config.yaml
model: "self-supervised image encoder"
dataset: "seven-segment displays showing three digits"
method: "simclr"
head_dim: 48
fused_qkv: false
depths: [2, 5, 5]
projector_hidden: 1024
projector_hidden_layers: 2
shampoo_beta: 0.95
epochs: 26.0
Rows from block 2, named by matrix and row number. Rows with one number belong to one attention dimension. Each number is 128 + 24 x the weight over its row's rms, rounded and kept within 0 to 255. All counts start at 0. Numbers have three digits each. After the name is the row's rms in percent of the matrix's.
# q: window attention query (model.blocks.2.attn.q.weight, 96x128), inputs 0-127
# k: window attention key (model.blocks.2.attn.k.weight, 96x128), inputs 0-127
q.25 093:107190164160140145131140122106164140088121125126128091177109120171096118093129140117136127130175158121135147141158128140140102144134144153120161156168089100063122153117167110104110169073150136161145113141155151144127106151138097123113159127106127116134160106134145185150133133074109162134163133124149133119132148144119138144133080129136126172127132113137122092098144145136129132150110
q.26 086:144057115114077099130117142103135093134164132111155135143088157145105167151145086127131077135175134107141132092105142117124122150150105145100133116141142134129110127149120166124157101143147127130114165189076175149152122133137134124111129088096118157155128123127130140171082110133101165113152084126106149098170143074116119124112121134092143144116117147142117103141140153114137121128123
q.27 106:128095093083150103161112111150156093109126140100196119144131119142086118186100155134107124131138124125113079154180125180144106102108159122104120111136130140069100132143073139159131134112113130118125133100157145150105124137169116130141131128090114123099126127119138128107095130149107117110087117097161139127131159142143155155095106101122088131130138142115085133118167143134152163139100
q.28 090:150130103128128114086105076135119095131117126121133142142114117130121181101159143142104124175158141167098119179133095166102127133119154094123103147123138094110080131106155121167145083132101150141153093140137115133148142122175123135112135156130147169134116104099113150161100101095199133137121077104109111158133146119129103167135191102146115127131115113125139121118154154119131139120113
q.29 106:110088141137115150116130158156094162106123136128123144131138087135115110178098139112094117119132125144130138126122129143085158134107167112114099118111114122176123161100127107145133145140101117154141158162157158175144151104105139143145120088148127137131108170152127104112114123077143102094150143114118112186138118133088104130107144103080156133067154168126127137118090067143110148119155
q.30 100:119121126150125121167115112123111176125130168148126143088125097134144099110080149118089107116079141084119097158131160151143110112115133106113116132104119149095101109160131108131093172162119151126143155082096118142131144118140092141145168145173141139139093122187155143107090125146127166182156117091129108138129127129167113129145144153125135109146153140140121091172098089150118122151144
q.31 093:102139134109171204131148118127155149152114119106110072134146159153119104155127161153127137094085133115144097089167106142129165128121132096088179122111151133133151122145138107093132141116124148118100067123118128157129141145116124102145085105108125125106157149125151093114154144083132139131153108131164108127134115158128136128140141112117091123108152137153095124146159108093164163178099
q.32 106:124097118157151138118163102122106137137137165112141138143110158072109134103155112154112113120097162088117151112117144092095139154129134105129125149158146079133147129184185142129135068148127115130106111113098116184168154118146168130153151135118118154143112135097119102131136099137176152119112070095133129102144081115106110103136177130126141131118140109126120097127101129122110129093100
q.33 101:146139126122078113113122166131148152131116155117164129146104149099130157141153130153135096135120107126098087155168137126095151124168119097147116101131147125144112134125128124126155140106177130164132165148108167164136125101167141122182139154101110119120135150131144106107127094097099104112169128148142189166151144128176104080133133119133144126112155078158138104110105137132127156174176
q.34 110:113147148132132108144122102123131080150139131192146124152097127135128116104164158132124094139129116119075133132087150109128086140147121130101113112133105124171134167041145140138136155052135149156144108143125137115127140171134140146079140166134114147153128106138105127137103151146130108118121163103126131105182159100151095129113120153124139145087093147151141093119126131117153110104132
q.35 103:144126124165099142139103151143096098095133111153129103127152132144105123139119120130165089159140110150142154122120118097097142113137111147155151125105144112112113142150136146193105130114182088144137112107151139088137146122202128152115189131125158106104115161120108175089132134113115099112126113165134148139141132116074153126141124134163114094081118160144100116172158148145109129152103
k.25 093:104156107144135121097172151108092136088106157150105114162096114138094121132134124116114099106116152130152116119170113103134131126139126124116133165105124112142071161128150139108136164135079134152141121110116146167127115134125165142166125158075107117120134148096109123174107111137106123187126145157144106110131191140119153132076105131160165140097114160117106111129128120158089151085150
k.26 095:128137121107142143157098175156143119100134125128140117145129118193118103163139130128106100134140145136137144082116121095100100127088105133158123105151155104150133110147105183150127067120158121143111131196087123083119125122133126124076164132101122139138093124118148125116126103123171161117113095095153160140155143129123139146125085138117173119137126094093109098134105140138151151130078
k.27 096:104124115106084101160131144118124148081174106107150165179136114130120088108140101157140160098154113119116128134153100152119102137137131150148146151120098113123114159150117155151094156135105119124165149165113106112110131117129139105166122119154080120122129125116160101138097140132095107123102132126152116125123161171106141104117134148148043109194125150097119083117125109118140156146096
k.28 102:094144108113126130138100094145100125109143081100125134166149112131143163099127125077112129119117125144136144147159114125144116106161155093126124145128100141189092131145130136155116088140136141140138089131169169123161178124129128166123111171125147132114136118120176107110135159088115096109120128117164089140125183142131170145094094136127149140135098116134147175141104128121136196147101
k.29 097:121108133148141112114145104123090150100105104115090112108113073105152112104107153166142127123135149115115109155144157192112123117165138149155145100132106104097148163060145097147090136135120155151149160147130159159132154127165100155131139116115151158162131152117173136132122148168149143114136136067115111138132121111130107142113132137141166107095160132149130116115104073151148094157125
k.30 098:091150137115127112146127159142132139090130106130136155147136108147178127141138143135112122137095152092142131179125131162162089125177118144153109153105122163109118133119121116109112180142140145122113137120064177157149148141142100137118132114155140114135094076149143123133089144166154191135160116145134080148118147107145100132154157112109109104138160125128169129179131088114093114113132
k.31 095:111160097131159117162154115084126164154123124113077131086137099104112133126144132121126153093128121125143110087127105147126141147159098127168144118134174131090165109085194132100092131120135106127133143165095125128133152121135148134162125141091127103132145147116143068126128094157107137147115153158142151110097141161135091124146112133150133126133157109140105129095113098061093150163141
k.32 100:110129187161135133173110120106143142134177160097135119150130109114135106156138078091149111161093108103134144133113156116159094146150144113146132142133128119139152105153135122117091063150172145122114105162147120165184170130106109125066145145119151135125105112094151183137163096121143106105159125135125120121120105127133151090140125119096168127117157125123126136097134093125128162126127
k.33 093:085172156120158119132104157164123152115153128143127145117100103114155140155141142111104104114117159149144088130147133105099133103141137117118109152138183156120125141124110110132117140127172105157145165173123152151130143134143129097127199123083085122174146130131129120122171112144146136139156096099131131129141167138177134124143117130156161079126140106101147103152131129144137102183186
k.34 102:124105153127096108124096128139159148184087146168154124098087121154129098117135133153068116118119161106119144160154144116120157157152154143104122119133161130203100111121097141141144142128104091122138088096141152105136126101148112135097133148142166115156104115140109169134167132117105069124125117100114113110149152092139122112155115108118157143112072138125123137124126122138180147159127
k.35 100:143102152140101142143161138122073149143165144130160136171124167141106173173090141146095128151150119099175143131090147094150121104104109143165145146105130140100107144129144141157125147121144149131128149154144103147117095099193145106111178117111137142135115158132069131139147138123152099112121134124113146132111147121091141091105156145143091099126120128164105113084146123157149103117088